Weights of a small contrastive audio-text model.
Model: 6.46M parameters, log mel input, encoder arch convmixer, encoder norm batchnorm, encoder activation gelu, encoder patch size 4, encoder depths [18], text encoder width 192, text encoder layers 8, text encoder activation relu.
Training: 5700 steps, batches of 128.
Data: 39062 training examples, 18.7 epochs.
Rows from block 15 of the audio encoder, named by matrix and row number. Each number is 200 + 20 x the weight over its row's rms, rounded and kept within 0 to 999. All counts start at 0. After the name is the row's rms in percent of the matrix's.
# pw: pointwise conv (encoder.blocks.15.pw.weight, 256x256x1x1), inputs 128-255
pw.178,091,242,178,172,190,169,221,218,183,222,169,205,217,195,228,205,180,196,195,196,202,187,204,177,175,207,159,187,185,187,193,179,195,194,201,193,200,184,188,208,220,204,171,208,164,217,204,188,197,220,200,191,152,234,201,192,218,162,227,191,217,183,210,174,203,196,205,171,186,151,208,168,198,194,209,221,201,185,185,203,175,212,170,198,212,172,234,225,231,195,183,198,198,219,204,232,206,191,182,185,189,197,233,186,195,148,177,243,177,198,202,210,200,187,160,223,257,171,218,169,195,185,174,192,185,200,184,197,214
pw.179,093,192,198,173,206,171,229,177,196,149,231,180,218,179,196,207,216,171,199,213,175,202,197,176,210,198,174,214,192,168,199,200,175,227,197,193,177,206,202,156,191,212,224,219,221,236,239,204,184,202,172,170,210,198,215,196,195,191,193,197,178,200,200,187,217,189,195,218,209,184,228,166,234,200,209,188,187,147,201,174,187,224,208,230,214,205,196,192,200,212,223,195,190,177,172,161,182,236,205,190,206,169,193,249,190,201,215,205,223,216,193,177,201,163,216,176,191,191,194,189,188,202,203,190,190,170,188,199,195
pw.180,108,177,134,208,213,174,199,203,197,195,181,199,171,177,196,193,179,185,248,208,237,190,214,189,202,201,188,195,181,181,191,178,175,168,186,234,223,175,170,186,203,196,202,222,210,194,171,184,211,171,217,236,171,182,187,198,197,186,217,212,241,220,192,169,215,213,234,186,188,212,237,200,193,259,193,192,178,208,200,226,202,189,225,190,185,192,212,195,214,196,226,162,188,193,216,186,220,183,215,182,178,218,180,178,190,185,188,221,175,198,198,237,178,204,224,172,178,223,198,192,182,210,179,194,179,209,200,190,191
pw.181,093,198,229,204,180,197,191,225,214,214,242,175,158,173,176,181,183,196,206,200,183,179,193,186,187,200,171,191,218,181,203,201,204,214,200,185,188,204,216,192,215,167,207,188,230,192,173,171,229,180,242,215,194,184,173,191,209,228,188,196,173,215,214,196,190,184,179,183,172,196,212,161,195,176,194,167,205,153,252,217,190,195,183,180,223,224,208,176,168,218,223,172,184,197,191,211,158,224,201,184,172,188,180,194,176,157,214,194,212,216,190,215,200,213,213,197,235,200,162,223,183,190,184,194,203,223,185,193,209
pw.182,103,227,188,212,232,194,216,195,193,183,213,230,198,218,177,214,207,205,218,206,184,170,210,220,210,202,219,194,181,179,221,187,209,180,224,227,244,183,186,183,195,184,194,212,172,215,173,235,176,196,200,206,204,183,207,186,271,222,207,195,193,189,195,202,224,194,211,214,227,186,216,187,235,190,202,232,194,203,172,200,173,229,226,192,220,225,210,236,202,171,198,197,200,204,202,205,193,212,153,187,160,202,212,213,213,238,196,225,184,181,237,206,197,226,189,205,182,246,209,177,193,172,197,183,204,228,216,201,180
pw.183,103,173,208,216,208,175,219,201,172,202,229,239,209,230,199,201,207,209,205,232,192,208,224,179,196,180,204,205,205,200,198,191,237,218,229,220,218,204,208,209,173,162,253,190,234,184,169,214,181,210,199,200,181,197,212,185,172,222,169,183,189,232,207,202,193,212,204,204,233,182,225,193,178,228,207,237,204,169,194,193,206,229,197,193,216,182,217,170,213,201,215,202,228,211,188,202,200,202,195,202,196,177,219,223,200,214,180,172,192,196,167,222,199,170,188,208,189,200,200,171,198,189,227,217,211,183,217,194,235
pw.184,105,234,188,207,181,179,198,207,190,201,233,203,199,198,186,198,218,197,206,204,195,187,189,192,210,201,202,249,192,202,186,193,186,196,194,173,165,221,163,180,190,184,199,201,225,179,182,168,244,196,166,209,225,183,210,175,216,197,191,179,211,174,198,183,183,175,233,207,212,201,222,180,195,212,178,184,189,195,166,231,182,202,180,185,156,269,221,194,175,204,200,204,205,207,202,232,201,188,210,191,186,164,202,198,198,174,144,190,196,185,186,189,185,170,170,206,198,178,188,209,157,190,171,181,180,151,216,191,179
pw.185,097,175,197,189,181,183,188,204,175,191,194,193,262,187,190,221,207,204,202,241,214,217,207,200,207,197,199,162,225,164,190,197,195,227,226,174,196,230,202,217,188,225,211,229,211,221,217,189,210,178,180,162,231,191,189,199,170,187,198,210,193,172,204,221,169,187,188,207,225,210,200,215,181,204,193,207,188,207,205,227,179,171,183,190,180,213,190,188,190,192,212,204,172,167,186,218,170,214,200,199,227,244,233,223,203,184,208,199,222,214,192,153,180,175,167,211,161,185,183,224,183,171,180,212,185,164,179,177,217
pw.186,097,219,221,210,188,167,205,212,199,213,260,202,196,212,208,220,226,213,175,164,200,200,182,189,186,207,187,186,209,202,191,194,177,212,215,185,173,179,173,178,184,216,193,221,193,169,187,190,225,187,212,203,245,159,168,173,195,208,208,189,219,198,195,186,207,175,200,197,198,186,200,190,209,170,204,178,205,153,197,191,211,208,191,211,182,243,186,175,195,209,201,214,180,208,180,223,165,200,185,205,212,193,197,249,191,156,221,209,230,227,200,170,196,199,216,218,189,201,194,206,189,217,200,197,170,201,217,194,206
pw.187,099,200,224,224,198,158,169,196,249,176,174,160,210,190,167,176,241,178,193,190,204,201,199,210,202,204,203,211,224,228,176,202,206,189,170,205,192,207,178,199,189,229,187,196,179,189,204,193,207,190,210,208,199,183,192,217,199,200,176,188,209,211,222,210,189,162,199,205,197,220,182,190,191,233,203,179,188,196,196,238,196,161,212,199,205,189,200,182,175,223,181,170,174,190,189,188,231,188,187,211,222,190,204,215,164,198,228,207,185,227,216,240,213,179,191,204,238,187,243,204,190,210,189,202,181,183,154,199,174
pw.188,096,196,204,177,170,191,191,169,191,192,197,182,198,183,220,190,199,225,167,192,183,183,195,179,210,191,183,173,163,176,173,182,216,200,213,197,199,185,201,176,221,196,183,197,205,197,177,210,204,168,214,206,175,201,214,174,235,193,173,210,177,215,176,190,160,191,220,209,216,208,224,209,141,202,229,190,203,204,208,180,155,222,187,177,237,200,231,181,193,212,203,183,185,212,199,198,172,196,203,190,209,210,230,139,179,232,139,174,172,237,181,213,192,176,201,176,199,190,179,209,184,194,195,188,204,176,200,212,225
pw.189,096,185,203,190,210,199,185,219,176,182,191,229,192,195,190,215,212,190,202,172,243,215,172,210,202,206,183,192,175,191,197,198,213,207,171,199,201,187,216,250,201,194,193,212,192,183,184,177,191,203,208,211,183,175,198,200,180,250,214,222,197,201,203,185,207,224,179,146,188,214,194,206,243,188,187,204,201,149,170,222,193,181,193,216,165,190,200,193,193,180,191,230,215,191,193,213,199,195,241,185,169,229,182,218,218,227,212,187,184,235,186,201,243,189,226,199,179,184,156,211,235,216,200,239,178,189,193,199,197
pw.190,095,209,208,226,192,246,201,202,210,208,185,203,196,224,194,204,185,196,206,197,210,187,175,199,194,204,219,166,209,211,207,194,198,188,208,199,222,197,211,185,183,234,203,189,202,205,202,206,215,188,187,226,184,209,176,196,179,208,203,183,217,200,206,172,215,225,186,151,185,200,175,220,190,181,209,168,197,213,226,184,193,180,229,193,153,173,207,220,202,169,165,194,174,168,232,221,201,209,218,196,171,194,195,199,224,206,181,199,162,189,229,242,177,195,235,191,205,203,213,188,196,206,251,206,193,221,183,221,201
pw.191,095,184,206,218,235,230,224,194,191,202,208,167,196,194,224,225,172,186,188,175,196,215,197,199,182,211,232,199,210,194,202,208,180,181,194,177,208,191,202,236,190,178,218,244,199,212,211,226,187,222,195,188,195,180,199,184,179,246,180,174,210,213,167,252,231,213,197,180,211,192,195,208,210,183,185,201,200,168,201,183,196,208,196,200,219,199,217,210,219,169,206,188,205,215,193,193,179,226,177,224,225,197,194,155,191,209,222,229,172,198,244,205,194,204,205,169,199,196,179,229,211,205,171,188,234,204,193,205,224
pw.192,097,184,191,196,200,199,236,211,219,183,190,195,174,200,238,186,220,230,172,198,182,202,203,182,207,193,173,212,213,188,201,195,196,211,192,220,177,198,216,229,209,222,186,196,157,207,202,182,222,214,192,182,235,221,169,208,183,187,248,207,197,207,192,201,225,190,187,201,182,205,192,237,203,183,211,224,193,202,202,221,206,209,188,187,143,207,212,228,207,184,201,228,174,219,210,188,223,197,175,204,214,178,244,223,219,205,208,206,221,182,205,231,168,180,202,186,193,216,191,175,173,186,202,186,197,187,192,182,186
pw.193,098,183,188,206,171,200,253,213,195,215,223,212,183,192,230,191,175,191,196,204,231,226,195,227,203,199,191,192,239,222,198,213,192,198,225,184,210,236,177,228,219,204,234,198,225,191,228,191,236,183,218,182,192,238,211,212,194,207,200,210,185,217,233,196,205,222,231,184,209,185,230,238,194,181,179,204,211,209,212,226,202,184,217,202,224,236,233,182,148,181,206,170,225,211,184,207,220,204,198,232,240,184,205,179,193,158,222,186,193,226,200,219,195,227,162,210,209,205,214,189,205,222,207,233,197,200,195,192,181
pw.194,097,186,197,186,200,186,189,194,171,180,211,192,213,168,192,202,223,203,167,233,202,229,198,210,188,243,198,218,210,171,211,222,204,234,246,220,181,196,204,215,208,173,218,156,208,218,206,179,192,197,185,165,207,223,176,194,215,194,171,243,186,207,184,186,151,199,217,202,198,173,196,212,210,222,201,197,201,210,165,192,218,227,216,203,167,242,210,197,228,233,201,185,221,220,179,164,228,191,184,171,214,246,215,219,173,188,214,163,247,175,183,169,182,181,206,201,193,177,192,215,183,177,233,224,207,184,214,189,210
pw.195,103,210,207,218,191,218,226,178,189,178,238,189,186,211,223,175,197,236,194,205,196,230,188,197,155,203,187,198,222,187,199,195,207,203,194,192,240,168,226,187,177,202,186,241,175,194,148,194,200,181,165,173,211,196,234,175,221,185,190,195,159,243,199,209,197,212,185,196,201,220,185,181,192,186,180,223,201,202,197,187,203,184,197,192,204,197,208,206,218,211,197,187,215,175,213,204,193,220,220,181,232,228,243,205,192,193,208,193,190,195,218,178,173,159,200,189,199,188,173,196,231,211,199,184,184,200,165,167,221
pw.196,105,206,208,203,193,194,223,206,213,184,221,175,175,219,166,147,214,197,195,241,215,206,235,176,189,203,160,210,213,207,171,174,189,201,215,214,193,192,169,196,213,191,222,215,211,160,202,178,189,197,199,208,228,217,208,175,206,216,215,201,178,220,195,176,195,197,208,197,192,195,206,183,199,173,189,188,181,173,175,229,163,175,194,215,171,203,201,212,201,208,187,181,238,210,171,208,177,179,175,210,203,150,184,165,199,203,211,199,223,204,188,177,174,197,184,203,199,185,208,173,198,183,162,182,211,161,161,246,176
pw.197,099,202,217,228,203,180,203,229,209,219,225,211,198,181,190,189,216,198,185,197,224,206,189,216,227,220,225,205,221,214,203,215,178,189,187,224,186,224,183,211,248,185,178,193,192,174,191,207,207,167,175,193,198,245,181,218,222,241,218,211,230,231,252,233,186,209,190,198,196,207,207,205,225,169,207,203,204,174,210,221,158,219,213,168,200,213,189,190,202,207,210,166,221,204,212,199,197,203,188,239,218,212,235,221,195,197,213,180,187,199,191,188,199,232,205,195,211,225,195,185,219,228,184,229,190,230,215,228,200
pw.198,101,194,188,203,221,214,190,190,189,187,226,216,196,225,197,167,176,201,210,192,219,208,167,206,186,163,203,227,208,244,188,222,188,193,210,166,253,246,204,217,172,195,210,193,171,177,221,207,201,167,227,217,192,210,200,171,192,227,193,206,183,188,190,209,226,208,184,231,198,225,177,199,177,176,186,219,224,222,207,183,191,203,186,182,234,193,190,188,236,201,202,212,210,199,211,214,168,236,190,212,202,187,163,197,217,211,196,207,184,176,230,211,221,213,225,200,190,201,205,157,201,188,214,200,190,238,204,190,213
pw.199,100,214,243,221,226,188,217,180,214,181,207,197,194,194,222,230,217,196,213,218,217,216,181,199,184,206,189,208,213,216,229,188,213,193,210,215,227,216,211,171,193,173,205,160,171,205,203,204,172,173,216,240,179,191,185,196,193,173,193,185,213,199,182,198,243,234,184,182,207,185,210,180,183,174,173,188,187,225,204,175,182,180,186,208,179,213,183,187,179,217,187,196,207,176,217,179,188,200,204,199,231,183,212,234,187,196,133,177,208,248,252,183,184,168,200,200,190,207,199,238,212,208,224,169,197,195,196,199,198
pw.200,101,164,200,198,205,151,207,224,173,219,191,230,152,171,197,196,188,230,226,224,218,203,199,190,210,190,216,210,207,168,211,205,173,176,181,213,174,207,181,226,219,148,193,190,231,163,212,190,185,195,187,159,143,217,214,203,171,184,200,199,206,183,231,204,168,190,181,236,203,211,216,212,206,178,231,195,212,166,207,179,200,229,170,183,191,191,213,196,179,193,220,205,181,239,193,167,175,189,190,181,198,189,201,175,177,184,213,235,194,181,196,208,179,180,210,187,171,180,210,200,211,178,171,213,216,189,200,189,201
pw.201,102,184,183,201,185,203,187,169,197,187,194,171,179,209,204,205,179,190,187,203,210,197,188,191,283,232,178,210,208,216,200,221,238,181,194,193,224,192,182,169,190,225,182,202,216,233,197,179,229,195,174,217,210,205,189,266,177,205,232,207,180,201,211,203,231,173,197,208,235,208,180,180,207,184,185,212,176,172,199,241,184,202,197,179,213,185,226,171,207,206,220,186,205,198,196,200,214,230,197,185,194,183,188,222,196,211,161,199,188,198,170,207,234,172,213,229,191,216,185,244,175,190,216,207,195,217,168,198,219
pw.202,100,217,221,210,158,213,211,191,226,163,195,192,191,249,205,201,211,217,178,207,182,215,179,227,194,200,217,220,190,226,178,221,227,212,190,184,199,193,222,209,188,181,205,207,183,209,203,212,185,233,203,202,242,203,237,190,218,228,197,203,193,225,174,222,214,202,207,192,183,195,202,213,178,188,177,199,212,213,205,191,230,188,205,257,210,195,191,203,194,187,171,223,198,219,169,168,224,210,199,209,242,189,207,173,200,223,200,179,193,198,197,203,240,180,182,212,189,195,240,177,188,214,169,179,232,162,189,193,236
pw.203,098,221,193,242,192,174,224,183,179,215,229,187,195,209,203,211,198,186,190,212,200,205,209,184,200,186,223,187,236,199,188,176,180,216,207,210,245,190,204,219,229,213,218,239,200,190,215,209,229,218,185,184,224,206,224,192,235,227,196,208,207,216,202,201,202,209,226,225,207,179,182,218,183,177,203,187,224,196,219,195,210,204,215,184,263,205,165,217,213,210,211,181,226,238,187,163,229,229,213,233,205,206,198,207,193,167,205,187,228,221,188,211,189,236,180,216,223,209,259,198,233,207,154,183,177,223,182,212,221